Weights of a small model that predicts nearness at each pixel: encoder norm layernorm.
Rows from block 5 of the encoder of a small model that predicts nearness at each pixel, named by matrix and row number. Rows with one number belong to one neuron. Each number is 128 + 24 x the weight over its row's rms, rounded and kept within 0 to 255. All counts start at 0. Numbers have three digits each. After the name is the row's rms in percent of the matrix's.
After each neuron's rows are labels from the 100 images, of 14976, where the neuron reaches its largest size: "patch colour" is the nearest of a few named colours to the mean colour under the peak. Only what is clearly more common there than usual is listed. The data: rendered roads seen from a driver's seat, with toy cars, trees and houses.
# gate: MLP gate (encoder.blocks.5.mlp.gate.weight, 1536x384), inputs 288-383
# fc1: MLP up (encoder.blocks.5.mlp.fc1.weight, 1536x384), inputs 288-383
# fc2: MLP down (encoder.blocks.5.mlp.fc2.weight, 384x1536, transposed), outputs 288-383

gate.409 116:098115144138110131136113156127132136100155119110084169151123110133101090125087187092134145118147134122093124100150130127123131094132116123141141155152138130143137117090119112210070148153105087151114150164131136158150158171139133145121101133120133194154129124120127091127132116137110133121
fc1.409 080:127151114064112119124121118131160151137117182146136167143145134115149146106138109150129120047134117111122143116103171121126111174139131152106098147083131131123058095132118145116138138093117137139172080162143170101125145123100137104115096101149125102129136099150190135108072096103174111120
fc2.409 079:165145114135163114138108105120130135133083150130134087150118124104158136128121098165104126112136119128146139164098137139132100117127082152093116122106132136100135132111088130052112126117183160145133139132098115125131125106113124110135130120129139085126103082132122111112124202182162125139
patch colour: white

gate.284 124:089117133115115141125102148146130133111161122126116177157123115122094089127108196094115136097139132124103124089135121129130133092118126131119130155141129107133121108096117108200091149131094096161129138151147134128132135200137151150117110130122137200138149131125149109125114099124108137134
fc1.284 076:131112119076143131130139104147117111160139128182123150158120137117099127171119143103116118127094130168148102105138083159103130113124083106106159124163103072116132153124145146124151072145131098111157119113155144127120122174136147149139129165152148132102129148096138129118180096156134172131
fc2.284 074:135145115093161151135129157123128147098115144121162122124125112158095140134123171106110175114139170125096136106093142121106123099132093159108145106145114102093119106132087142201133064129155117134119154125174144150137152169116121160114131141148149155123126162139136170067113106108114178112
patch colour: brown

gate.78 080:114122128118137156094115183148102101148128133161131135147124164157146122137151128096129174157099138115126146094146125131123098131151105149116133104110141130101102128115135124116146108157127087117090132157186128186129154132143152148126141136117099128116093145140118156138102156158157122124
fc1.78 155:151162167102158142115090108161135123119130130142092153098144130124091113160147133064120133116172156153155141074149116124112105099108083134095168129152138103109147135139125112113124118152145132110154142135128149136143112092141134155166127191160159118134082145117097127097189096178068168135
fc2.78 144:123116164155130161138146081116096098130121134136125126122132137122130135113107111122113123126139115162130143133160087134142145159131139094135114152130152155119135185116142119124194142120122100131119115146074147142153117066115132136156127149075101114092109127096132125143148140123104097118
patch colour: orange; yellow

gate.534 113:092116155119097130127109159132134151105150108137103159158134112123103089140098188095144147097146129134101120086150119125132126108123123119126144170138148123135107102097118120210084153134111114157129146173140147146143143182123144133111096133123121186146111117129144093127111112120129133112
fc1.534 077:126107130146121098122100160138135147157107102209138099094173163089153120137121133123103099131172124156106123135114159138120101159090127113126130116148111159136140124125129157144113114139108135160172126126104122124143152132119113097102118150100135121121123124101109074169119137116131140055
fc2.534 091:121128123134115121120123147123144134129136107136135150133132141118083139126105152127149115121144129147117129096160123098140135167080143147119163137134128144115119121136144111255115152132136129113154089166157134163120135147106135129129098122126136153104133141134126092155108090136087120099
patch colour: grey

gate.390 094:108132143134105116134125156124131127113143115109110158140149124128115108149095198095150149112165130126095132087156107111117129116123136116127151147138131128133124105095107109218067144129121110138142147156139128137145152185160139126113097147118130190148132114117135094104131125128107117129
fc1.390 095:167151109137153109138119150112108140124126126116096138095166172131182138164110158122137123152134129130121152121129087078111151138133160094109145111144112124093150134116088135152108094132164120101161155094134091111144141111188109114153141094108136113138101160118106159113127169157102144122
fc2.390 088:138104119137130144141138109119102094131149112154120113108113117105072189117135119116163138140159118156112124144131086131102138155071193143124152122149094153123118158126156143149165128162110092097099126090119161139131135122142105085140166107091128101124117162149140146120169051158091153128
patch colour: white; pink

gate.463 087:091114146109109113122098148139137146120143120119100157143139121124112105147095172094137145092144119152112120091172141115141129103120121116121144149131142103147101097100117109205088160131116115153135129189121149134134142174120137134114084137142149172148134104129155080127118101116152114122
fc1.463 090:149120126144131078103105127166145107152090106140135113091152107110126148173106103108107095113136118181137105147146167090121121149086141115092115093124156131140108144164152159129145163126127168138152123139085105095114110105107130086114117170101141117131114132115130088141110128134138118094
fc2.463 106:116132130145109105108125146107135102124144101123133147127130124131100117145087168126143124126129146140117110114142095108127129132109141144109139125151142113123108150144147106255112151120138111148135097151134098145127118164121126132126115140123118173112139125125114128147096116139119123102
patch colour: blue; cyan

gate.653 089:096107158117102116125094150138133138119140124121101158148124119128108099146098179094129155099137123143101113090163148114141127109111115128126134156140139106140110104098111110205088155140105118158128129191121142135143138178125146131119078135132138174153127100134150079127123100107143118116
fc1.653 084:155117128142116075114100121159139106152091100139133119094145126125136123172096114101090096129121138181147104135149149112123114146082140119107127102141147129122119154150159128119155135149118163135150128132088118114117105114107159108121103174097129118125120125113108084146123118132142124079
fc2.653 101:114124137131122131107117145108138113126131106114138151127124122140102115143087179132133121128121143145115107105144104110124136132098126141120139125156141112126106145144141107255115139123128122142134104164133104140123116166121141136136111131130125171110138123118120121138102118141107122104
patch colour: blue

gate.121 098:084107130115096122130093128128127129099148132135110179141132098115107121120100160121158131081154130116105115109116136151142109084131107129124127175144133117137118086113092082184067153131125119177121145186145149146131163175112110144144071115126152179148155087140131101092147119105112132129
fc1.121 070:122079119145165129088146142156090142158173140146165104138172127069142079143091099113067133148147134125111126128166130143103123144103121121118153089117120152095152159158098151120107131073101118087135081097123107100136083112154137122098110147115077145158125139112114134101127115137141133084
fc2.121 076:109097153139060134076152128139139099116129094110140145143147157111139072127065154134126125085144114108073135134158153128144142161104137104138129129129126112097133119114161134235113186094154104125154101162140109112128107154121108121099093100155116177132157118112119140154079114150115113117
patch colour: brown

gate.113 085:083102142143087129102141153161136144104146152110121205140099086122118116116097165110120139112163101137048120123121157125154110094148122117136110164153130133165128132114123074177104160111136131150133099142101144151153153171102125118112082159149107205167147120115152119099144124131133124118
fc1.113 102:147117116148089108095111140188154145104132168110111181140132082127147157140113150137137132093168118111048138130125188109139128102154147128128142148134111154130146153131122128138113110115142185130172094121134131148131108156111117088146094092132105147133136102128145161106107143123143150139
fc2.113 098:127120113105113105120098154110074118120117188150140122156141106135123120119107110154124115110136106146081122127110103101093102198149146122104095101133126140116125136112099175078117092124146129106124149108070149102133128089109153106140179109121109115099129132088151123146102124147106170111
patch colour: cyan

gate.72 073:129126129117152124141096135116132152120163174108148129098128140094132116115144147126101169144119133150103161152114110184094102142110106134092119129153128174118120123123103133134122121156108123118130169112134151163128146144187142103158133111172149138136125136091133135146123123131101141128
fc1.72 121:129136130109131131113097138094145150143150166099150112117078130114128157119117147141120129128113145112102150190122081131065117124128106144122118142154108167093152150164132121132114136143135107150116133130169130135123187152146122129135155076137153163138111141104106128131119160160141120093
fc2.72 113:166155131108130143125132113139186158193098114136126125116114111129133148097119128144100087130095151117127160153129147121119172069152127146151097103116129145117127102176130121026165096133129153130109092124142107087105142102097140138153131124111177123144118134124131139154091126111154121093
patch colour: pink; white

gate.690 114:084101147110104151130127138122121131112162134125112152167130103128091082134078186098133144101147140129081131087143112136130137096127120124128151172141139135120105098101115108197078138152089108172130147158135122138131137182134136142124101119123141182142134115137129107110133108134121144124
fc1.690 064:124157114123131140139164132102113125152137138125129136188079127166131137137105114127126123113118155143118099121100088105116134110139141141159131147166127124144130105144100128116128167089125096130129135135124163106107130100106062116096144116154150099118159119158172160097157155124142158164
fc2.690 071:125146100130151119129144087146096087136119131178125111135142118108130110123113111124122125109144108120107123162108158154136104123147120159140094136109119121123156118106116159000152131121131135121121147103115145117130126111144134084110152127132094114127163092112131136140151146116162142159
patch colour: grey

gate.479 090:090107157126110127126104159140128137114143112144101158161132109130109085146092178095124149110155126138102116097160135120138125112120123124114145149119159115142115100106111116200086150124118119163124132174124149136144141173128148131106090126115149177140131116131150075130114107121157131104
fc1.479 085:130120127148135085093109133160142111136088100203158109114177118111146127171123115113088083124146114168124111151131144116133099155084136122108113086131140125145134132141135139127126116117146158150150107135075130104097116120105146105109106149080150133134129136107122081156119135107141139078
fc2.479 102:100130131144127118116125150109132120117145108131132135131125121116093121131120166120137120120117134138112109107136093108121119148087137154120147119141134111126116137133147090255111132122137118141132097164133114150124132169113119132136112125130123168117135142129125114148108104119097131088
patch colour: black

gate.238 076:106186134133075120169129151130157131146088114133138125131110111143156116113137128131115120140084115127158162099132127102186162134151095106155110145087184120136086106145104113126133164092174121140117145153116145118142102113053134158135096129122176140125095139155187087129091118102132085125
fc1.238 134:120152126139070101161100121156108103132100110106160125099145143102134121123142135123121111160103094108122139127102122136159131148145125063118128138100153154147126102141115109141115141132155115136091133129139166121127089118131120123121101131129137142139132108157162083133126105106078125119
fc2.238 129:121153139117096140129138125120117158126139105136134064130125139139119138164119112098132112133137137138105137121162070135108107116135120124111168134083136181156160143145139128055130128121108145110177127113125121115119094106154147121132180127109131111092110101116092104141120121151145065149
patch colour: grey

gate.685 086:104143149136098099122114168123149100116133109107107154137144125155137119144118198090146152101140124098111132094143103110118133111144142135123145153113139138125115107117114111222077150118128083147128146163152123137139164173135140124122095131106143181143136101133124103116105125118137094119
fc1.685 100:130149118153132127137143163092134101148126108072107112130157170193168122122155177115134155159119141086134137119131082086104185099176150110130130143133119130107147153136088122176101097143155105135154146107156104123137138120123128138114153091112140146112141133115081174125130180135157123113
fc2.685 092:126138118149129156149125120116117069135128135196128125125145128142088141125130120123161134106152121106180140166116129113120124139087154130147115143116118104119137157113131147004170097159118079111125168080121147121138120103128129121132140137104139099093134143098131153126140072143132097124
patch colour: white

gate.421 074:135103123079131141114118129110133144096126116123162166142178149133156097131131127147107123092145139148147143096101124133183098122157116094115118131111152130124115101139139148101136104076130152138176097161108162143149132109150102151143118127120103142111169147156176135099110145151145148102
fc1.421 129:127164125149122127130092148206136105129106147135115110103129127165111174128146147115138117162137103068141112111171147108119156151134162173132141147090114120122119114125125092123132119122155137107110146128173130133109118155118177134103129146165158123159112105117059115140126130116165123136
fc2.421 119:148093155115147160131113151155159183143159142103136130113135141100130140104158139126141143089166104154121135139135148123151134087081096112105106126160141112121117149142092113231171130127143151113146155100124134120123118113145097135188108116157172113173109114102144136108111104132101144143
patch colour: blue

gate.363 073:125124147171083119142131131118122140121148112096104124131088134128102128109124118113155109131127131134124172125138127142123137124115126103130142166116166157147096116142153127121114159136137134152082149116138143119104104104109133119125135128121162120164101148117177133120154071129071105164
fc1.363 145:106137138116074171139126156144134102148111106143129111122113144148145131116144123117124098145077074095140176136155103139172172145132131077159123171093155147173114080170138083124163128109131127093108145118123126072094113108112137120152133109151182133160138140113151105128142119087114089161
fc2.363 124:132163113122110157145135136139114085155115098149150067131095138176117125162116106105114094147130128129145127114170127146129134119126113114122170110102136135136138104145158126042154154100114129136155121133127128107134096096160129123127127131120131111081128114139102125136124099157176093143
patch colour: brown

gate.207 091:101129142126115103140105170126143133102154111107107187135126122130127113117110204099133156108136127133105130098173126119117132095137129132123141163138153141128129117100124101216083146140128094139143143150148135157150144176125146147104103135112135196150137106114128094111139132137134112122
fc1.207 092:133087154109093163125129096143112167099123162149103131154121115113098119131093079121115110116151131147131160106131103180147102168139092128107170104097108114164090089137169162092124136108111148136092111161130172131138142135111155112120112148163123123115105138135168092145116080115100143148
fc2.207 092:171132128100192123116123126135109173152060174082138086115104108129190115137134090144057132160136108136127136134127159120103128118169077132131100090137110119089145112139133155092111111111132149150117116125117104121131123116117166117119154107152102089117076124136115147123112196112162165102
patch colour: white

gate.76 065:113111142151145117135113142131105085133178086153132162117099168142149086098124122127121108136141142119141123139188148158100126119102123129158117118134130148098165167110137106125105135182058084146138142140156120152160093126145172145135109144106131144133099125074122105110128142171155093118
fc1.76 133:118142094154145136114109162141116121141176103111097167124106120142138095099111103149095088066150169148125112137148149113072151121091150144152131093155084170133170138128106146138087112162090111137149126142149124140158106121148159130141122109102113137136083135089148120104131146173153097103
fc2.76 128:147134140116137146154108110145103142160136142140120135122142141151165165136138094125152144147110120139139126152157139126123122116133113134118151136142147146142128137105132123000163128144108159107153138142145137133134134059148119109177116123128114115122134113131110102136124131140204158141
patch colour: black

gate.323 082:084117145120110125119102159129126132112152131144109153154136121112113099150099178090125141105144120141113105101156147123144117098115109132113138142130135099139114097093095113199082142131124121165132131177138151135137144167121135142110076145138151170162136105124145092117132102103146132118
fc1.323 083:113124140093123168160146121092123130115161143064126158160107147164124124081149149149160170137124156096120155100115095136117147112188123155147134175135137136117130111116135110128118130121121082112107137124170157173152149144155114162143139100167100151094132145151143156114111142156125135147
fc2.323 106:162123122112154128136138110141127135137109133135129111126127137142151143125144084128119126131134120112146145152120151143123126115150117127145114128120128145124138117130120151000142118129108131101125142093121156113119131075136132117135148115121119085122115120134125140118146138133151136140
patch colour: black

gate.382 077:111167099127097113149118094142126142119117164140132116165129080161132163142152177121166133139134133126157097121109135130130107092123111122159121115103142100158144106118115138120135111105127144153096173123108125132121125146079117160124121157124162159118133074136090118138115120089169102123
fc1.382 121:124184095163095092150094123137113114113140154139147140149120092133108164123142147120167117154116147130137112128108123132121079081109096145131101124146115165141147114138122101128115118103122127159089165107102113163134151150053114173112124157139168187154128101122071128117132088122128109113
fc2.382 117:163119137131174112142140146105143082176172119124150105123130111129094130113139134114099139151137202095118146175124145165093116106124109152109135165141158133127132102158094144025101104127115109141166141119139137115119138090159141152139137151147121116136160112151114156084155108138143133065
patch colour: black; green

gate.530 073:127115133097138130087127128127112154125131112115098146148129113159159121139115137138133124108155127122103111127137147098110150127122107124167130133118115171174134121111131141158116153146081137115141131186161114137123115138162119119092115090119097134125092100151132100131104147122166084137
fc1.530 133:137177121129141153138123121119146107121104136138161069090113196148137174160196128122133106149093134096173137097108103139126135142159122118113136150115119115113097106161168102109127101105178114109112117055126123107097115129128125134173162145138143124109133169123081155119147135116117127131
fc2.530 132:122131131117125123109126112121134095151111133123119091127126131119121154149135158114132135115125142095147099086115133148122134118116127121125146129093133111110125118137137110255105122094158113121113096110125129147141126155120129139165150122136115144116135131122115137122124141115116128119
patch colour: grey

gate.444 093:081115132125108141110122136146125127119149144107094159165120137118117117132101158110126146098142148118094128095145104117119135093129126135114156154139131138129113093096108107183081150158124115167132121172162118130137126172139104150132104118123128153143154127163137108095125105128129119135
fc1.444 080:068136122141093163116156121143121130121128198113137110158117129114106169132144131144143154146131153112112144093159087112095110117135140160128141137136130176134118110113098131106136119098120122154129084132131120114141134121092083147128139101113127099104145147172109116122110120127151105144
fc2.444 084:140091123139175136132121129143123138099154108155136142118136165103160114122151103137082111127157132137145138126130147125150143145140134120140136131116126121118123120136163124000159126124112127126137151090091127109126120109147107115105152094128154099113115123155140143128152141134170141133
patch colour: brown

gate.764 077:064155091120075117129149111109113083109141118137120170141121108102092127132106133147147104101141129107111070101109113167134139123124154139163153107110091103160143102072129110150060137133138084165144105176143166105123157175128099137102069134115135131127144127158129106101164122118128094132
fc1.764 102:175088161153205130113090186147140161132148109136120101119142153141122107136160149083111140170132124163156184113150124091128128122095099111093117131165154121102081136169118115147152115125122157110128177112144093147135103120143171147139161145121155166143100130100117139130098113160110161152
fc2.764 112:113173119097126093114155184122141136103103150138134102148139129137129096129135140129127136117106114101117108165096161108146133116136118152110110137076135143141090110127112168221114136070167146131124128143174100117130128185123141131101069092148129170144131121143162133143101116079074108117
patch colour: green

gate.708 086:116122153109128156117146136092120133095143115085103136118124119162114127128150136123153172138140167124157089125169135118124150105135142143113166156129163131131109109132089102148093126115089132160118119138172127120144133140173124118145132131108107141165121118180163107080150108101147091144
fc1.708 116:113140100159122100147095138151152124143141132173159133159130097087113092121089147112139113098124100121089159131101128151125099112125107117162126136158114127124155150150165127134139129160138105093121147121075100163098121143071150125116075126135160171114123125092096114119137116171110161118
fc2.708 110:106096158153112141141134127149110121134136107110114124143102140105137128102114126097120136135092128149116134120132128152135136122135111081102108152166151096178131135085088114140130151199120127156127140128164093096132119103139138138140124193140156145165126109121143099121156104099151092168
patch colour: brown

gate.728 085:131152104103112112151126102124142142136112134129143109151135079153149137142164120135146131157131148120120125134089138133160127090136099106168161108109151113109136131138113101126119138090135116139128174100086149134145127123097081180115131142138159143096149099196104124145109139103158094114
fc1.728 159:123090120143165129111139152143099112134121092108111144091146151104095112115131099170145131096157123148123098128128143076116145173110196170096107115148121143125147137114140167120121143149143143138161087152130131115136127102156150069155124103089093091146142166115176112136123106137101194106
fc2.728 144:102136145126092155141138134146142116153089119136121123122104132131134102134097125133142092131105104140139142085097109101166136131135105111146113119150149161156109147156134110199129165125151129117102124142115136116124106088115095124163095108091164105120087106131139076169107107152091134148
patch colour: pink

gate.639 124:089135145127115110123105144127125154104148115117101161157112112122091096138087183093120129099142121145106131091146134125126123097128103120121131156133118129146117111107127106218085162132096093150118134164141127148145135186118126138096103132126144192141136111124139094128109097124127117122
fc1.639 079:101108116173138166120138160110107133083156141150136112126145133159122145116108150149140177165123110121103123120125093113119130165131181097120131091150120167104166124115101119112087121129125171111128161067144120099142116115151128129130148118107163167139178137130110147116149122114120130134
fc2.639 074:134076159190112116124095135170123158132167122142081094129104150109170164116155108114148124155138112123093138127137141155135086136104132081132135130138121153123153113117143102032082146190126174146096162104108126095127130105134116111110142142101183105152145107130122107128172108136113111163
patch colour: cyan; blue

gate.676 085:081075148159109125108134135090122129117182133147118142181114130125091129132082148117178150138164125142092120086123093135149107100145121111156143129134147097164112096111133091153112152118149128128094128165091175164110162164111093151138113111096148176121129085154126120150127106131164134126
fc1.676 096:158146136094124129173121121168130117155113111128113108069152116122156089141141128109102104107085130104146138162152142133100163176101145112101130125125132162135115128127093145141096134153081110119176137097150103097138083128148163073138120120137137114137140145117138080105119101101124115131
fc2.676 102:117128128151168111143143127172099115127104149114126128153148109135133115105130177112105124108092087135105139101127113130131138195144115076119106109077131096125153126117168158235152090124133147111108160111142095144129098147135135135140131146152108177115125120100148120147134130092114126135
patch colour: green

gate.474 109:097123135121106120130087169149127150108144122128104163156113107135082100136119186096129151110155110148097118089164153126141126102108127124122134144137141130146121086091119103207100170145088123160121143178129140146138150190117144125106106142134130186150134124126140094132123097114135106122
fc1.474 079:144120123143139117099095132184142125129103112160127130110115096126075138165123115120068124166154122172132122130168175125147156157080125149114124089137142154139132114155174131108167162150106165125154141141108104152128136121130137090110121174126096109103126124112119123157132082134115115123
fc2.474 089:118114113129108130104117109132157117137130097130127170130100144142112107133105156117104098119103163123142123128134099124144179125104133149103135132145136087095108111141164138255093126123153123140125090175133117137088109161103152141098144151133141160124149134114135169143092119119123131126
patch colour: black

gate.736 119:086115140120083134129112141129124128116158113103120162159132106141090098137110186093143140099144125133099114081150135122123139092121135125143144158129129115152113097094119108221077152143101108154120130161143137132120130185133122137116092144121136199140131106126140092129113101111123125128
fc1.736 082:121113146083096132101168101138124115115114158163106115145087078104136114152101138105082095063139111126105104120129155139101122154126122119167124124094152139134110096110151152137144168129101122132140116134124131093111128144146133122097099160158110099117119099134128114153136140099079123114
fc2.736 079:134149118106085168131186121135148126103122148123137137174091115138122104152122171107110127122146109118116102108137162129117139094130122103113146116117112127123108155150123131166136150068127149150134068125148102133109133209143094122103139141143108183136114103146108146080137115139150140114
patch colour: white

gate.55 082:091110147126101115130103154132132141116143121141107152158134120121116089147096174096124148106147124136104113095162131125141129107105120128116148148119154110144106089110102124199078148121119116152131135178130158131142136176125135130114073137128157174141139111134147071124115105110155125108
fc1.55 089:141122125158135081105095135152135117143086110197149102097158128112148140176113106104098084126140112163133111161135139104132099161070136115109125088138130124141127140148126139127126111108135156141159115133076122081098102117110134102113106149100159123139131136103112080154119135119146139076
fc2.55 106:097134132146111116118122153113129118119151118123140136133124126131092118137121168125140131125114136143110118101146092102129126146090150144118149122141134114130117137137148098255114139118138123149134113163134117155132134163117126138121106140124128171116132135133125116146102112122095120095
patch colour: black

gate.321 082:129092144123101114105147087103158105130149192104159123147121126098156114128103146095131117128118156104116166143111107116135116128143081138091154165154151132064139170151105122109103123125161090164096145123099142119093100120122118143136133129138156108144181090174133142089144139162108138086
fc1.321 153:120155102116149138142102137176115136128115101156102132137116118168105125131151099118096126150125131144162124102180166139093150141133168130121110091100114119147096112111162175113147101145070154137136114115183094120134141119143188136123161159122132130111106175086113143185087104113154133144
fc2.321 133:101135119122117112143120116120139070134128121080139169132154151116099104099109126126184142129090118074153125154091112149171133152121135145155119145113138118125104092114124132215113146167144074085083170154137139149116131125116101116146107089145132136141131103107133133128135112163119143152
patch colour: brown

gate.224 088:095099149119101121131097156139127139113144117132097153159144119125110088147083175088130147101148118135097114095166141124145136107103121120124143158118154113143107102100119122204083143134122112148132141181135145141142140171123146130115079130124140171145136102129148073128114102118143126116
fc1.224 085:146113127152132084113090152156137122153087098168147107104162132117140143159106108105097084118143123172129113160139163127130105155066136123112117107146128126141131153146146146133125115141136146143153122119083123097109107118106135117112101150101142121125127113091095086147109128132136137079
fc2.224 104:099130136132114121110125152105131114128146105121147140134131121128090121141107166127135128120123136138116117097153101111133130146096136146125152128144138113131113125139153106255110127133141116149135108164138112148121131163117129139134096132130123168114133135132129117150104103135108124094
patch colour: black

gate.689 101:089122148123092112112097146151132123120128114124102166145145109118114109162097171092134158102129106133095115090163149138129112127118124112121136154124144126157104092100124103203088169141101125149126121198141146139149151168124133117111077135127126164143131109142148071135114093107137109131
fc1.689 092:117099118125152175161139127105106157114169133114136148165097147131113102078134154153145147139128153119137142115129075120130145087168114165138142153151108119095139131109100110137114096129145107120106154104147160134124157141133133179123152104141140148130142152131124172113127132132125150151
fc2.689 098:134133137125155135152120134151130156134130164139128110128099137122156121124149109155109141147142128139134140127137140136116111119141097126151118113114110143131176120116108151000135091133115125096141147082109162114138128107133138132110138129137131103131131130109153129096158126123157115164
patch colour: blue

gate.425 095:094113144115107115119103139144127122129136129134114159148137119126118104155102175090133149086142117143101108083164137121136109109124115117116132147130139123148102092096113116202098155138098124153129121195118148138147142179132143128125084137121132177146127116136148073125117106113143123115
fc1.425 093:102127121108144166159125149104113157094172126098126149149122125117129106085132161147162163132130132089129130138113102141138154095178127154162135163152112095118147132111098114144093111138137100120121145107161159144119146143127116151125154086168134140139138123131135172102134134133125153170
fc2.425 099:128145133121137130154129123150117151140128158152122098136124131121146121128136082135139146148131119125136148145124142141138112123153115119150129120110110142134147103110118152000141104141132130112124157091115160121131129121133122137115133115126127093139122127118138137114152127135147132166
patch colour: blue; cyan

gate.388 110:099127147099107128141090145150131155096161125115101163143129119120094094142102180081135134110140142127108127082172126135133125109124120137112162149131140133132107103102110113208089150135100102160125131166150145126140145179130145151123105125129134182148143115140133093125113091135110129119
fc1.388 082:121109142185093130140137175100132112153155101071153103153136146160119134092125137159151167178129127119116151123100095122133161118149182108120102156105148117144127125133133122119143137091146131150126165079142131136132144116131086121088154124116170138111150149116150159144120156109156101141
fc2.388 087:138105139134111127143128098179121127135163121148088117129145141087151120120135104125133118135120113137135143107154127140150115136141168093141139149113146149150141105123142104003179141137082128109119162111090139108141124087118140120106141152099123114114114132113124103135131141112124116140
patch colour: green

gate.432 067:098174106087106164146133161147121100122102145141135117152141149175139140167129140133161138147108124096149095068116161144158123072148147148154150121100139169123110102139120093135142113121088103123116118150136091130138115186127121154161110132110127138125144114163084113122095161114168124145
fc1.432 104:164138114130169126120097085127112147113135155105083124127102141102096116140136111133122138150155145173138113136122145116111108116116120126085154108182112106118112117107149138099130140141123157119143106117146159159131155104133131137149158150156155091150117152156133118132144093147101165134
fc2.432 098:143136141158105139124111083135106115119141143129113115104143145129092095149130169131178149175148134162134103138117135092108101125125147146122146100115131129099126158117125091099161148125157150114136179157110145172175094080152103139101120133134152090112125119161115126141126137175084158172
patch colour: yellow

gate.341 080:076155154124087140108127155125124125136142139124080135158112142140120120125107174111180161066146117112151142085103127130139113134137113117121112164168138121160103083076094112172095148120121108124117142132160133143159123161113130128144085121152134157138136116120139124094135110110148096146
fc1.341 078:163144087160137115151113120154155076113162135149151129142124081139100104160120140121090153129137164149072103154106141111116114117137151132150135083148155135113132126165105115112131129136150145132158156106074139086120141124130119127116172118076172149125144117143117173114133177145117089113
fc2.341 075:125125166168068106140134128119151088122139108079147145135152092135136136131087176130135131155111134169108121092161114148158120103108121098149106114126166137123118128149115123240092099128120112146147138145124124132138144127133109156113090156085137145119163089152160118116127099132137098128
patch colour: grey

gate.145 105:088127139104107135143108150141121148110140134120108158152121105152082113147090187108144147105165124130107116100147129125122131114112132137139148150124124121129107091087122122206091154134095125163126138176136134144137150186119138136112111122126119175135121117131151090129117111112129132123
fc1.145 076:127130120093126091146107131188121139113116124137104115111102102120060153170079108098096100157159123143127141130152145147117149147082099120126189113152105149141091084140174153132108122181126160127120158141124108157120131128141159140140138153126102117129074114125100108151141109165063163109
fc2.145 082:131135124105117104111116134155131171130117090094134140094089125157127134117085168111117101117143134126139118137135134131122147132114103145117134114110135108123106108165153162255105126144128128129085079134149127155111120168124160125123147134144132156132131145134156135127103114141142145104
patch colour: pink

gate.485 067:097142160080113110164077114158163160102108177163110129123126096141133125150114152109128168154089137082119151135146136162108131117145113167093157154088180158106088114107116140143118140160144139144129160170152151128144143126155114145165122105161171130132114110124123112135112101147126159155
fc1.485 121:135127145119132119105081139127120155104107132121095127146125073157099110199102169084153165137142142130107132113130139135123132080129154163081129156151171136133129124130126118145130169142070126204137141154108078114127139143140114091116150167113136143149110119104080100135104124116118148127
fc2.485 112:109128118137123128163155138093137107090104099178137165148135132093151114095105131160092096106157115125163117141090110127156137140155124126184145142124110082144168155124161130092143120168174085101139113112087119125109106131108146167082069126109153142140145128122115112091184120130104114143
patch colour: grey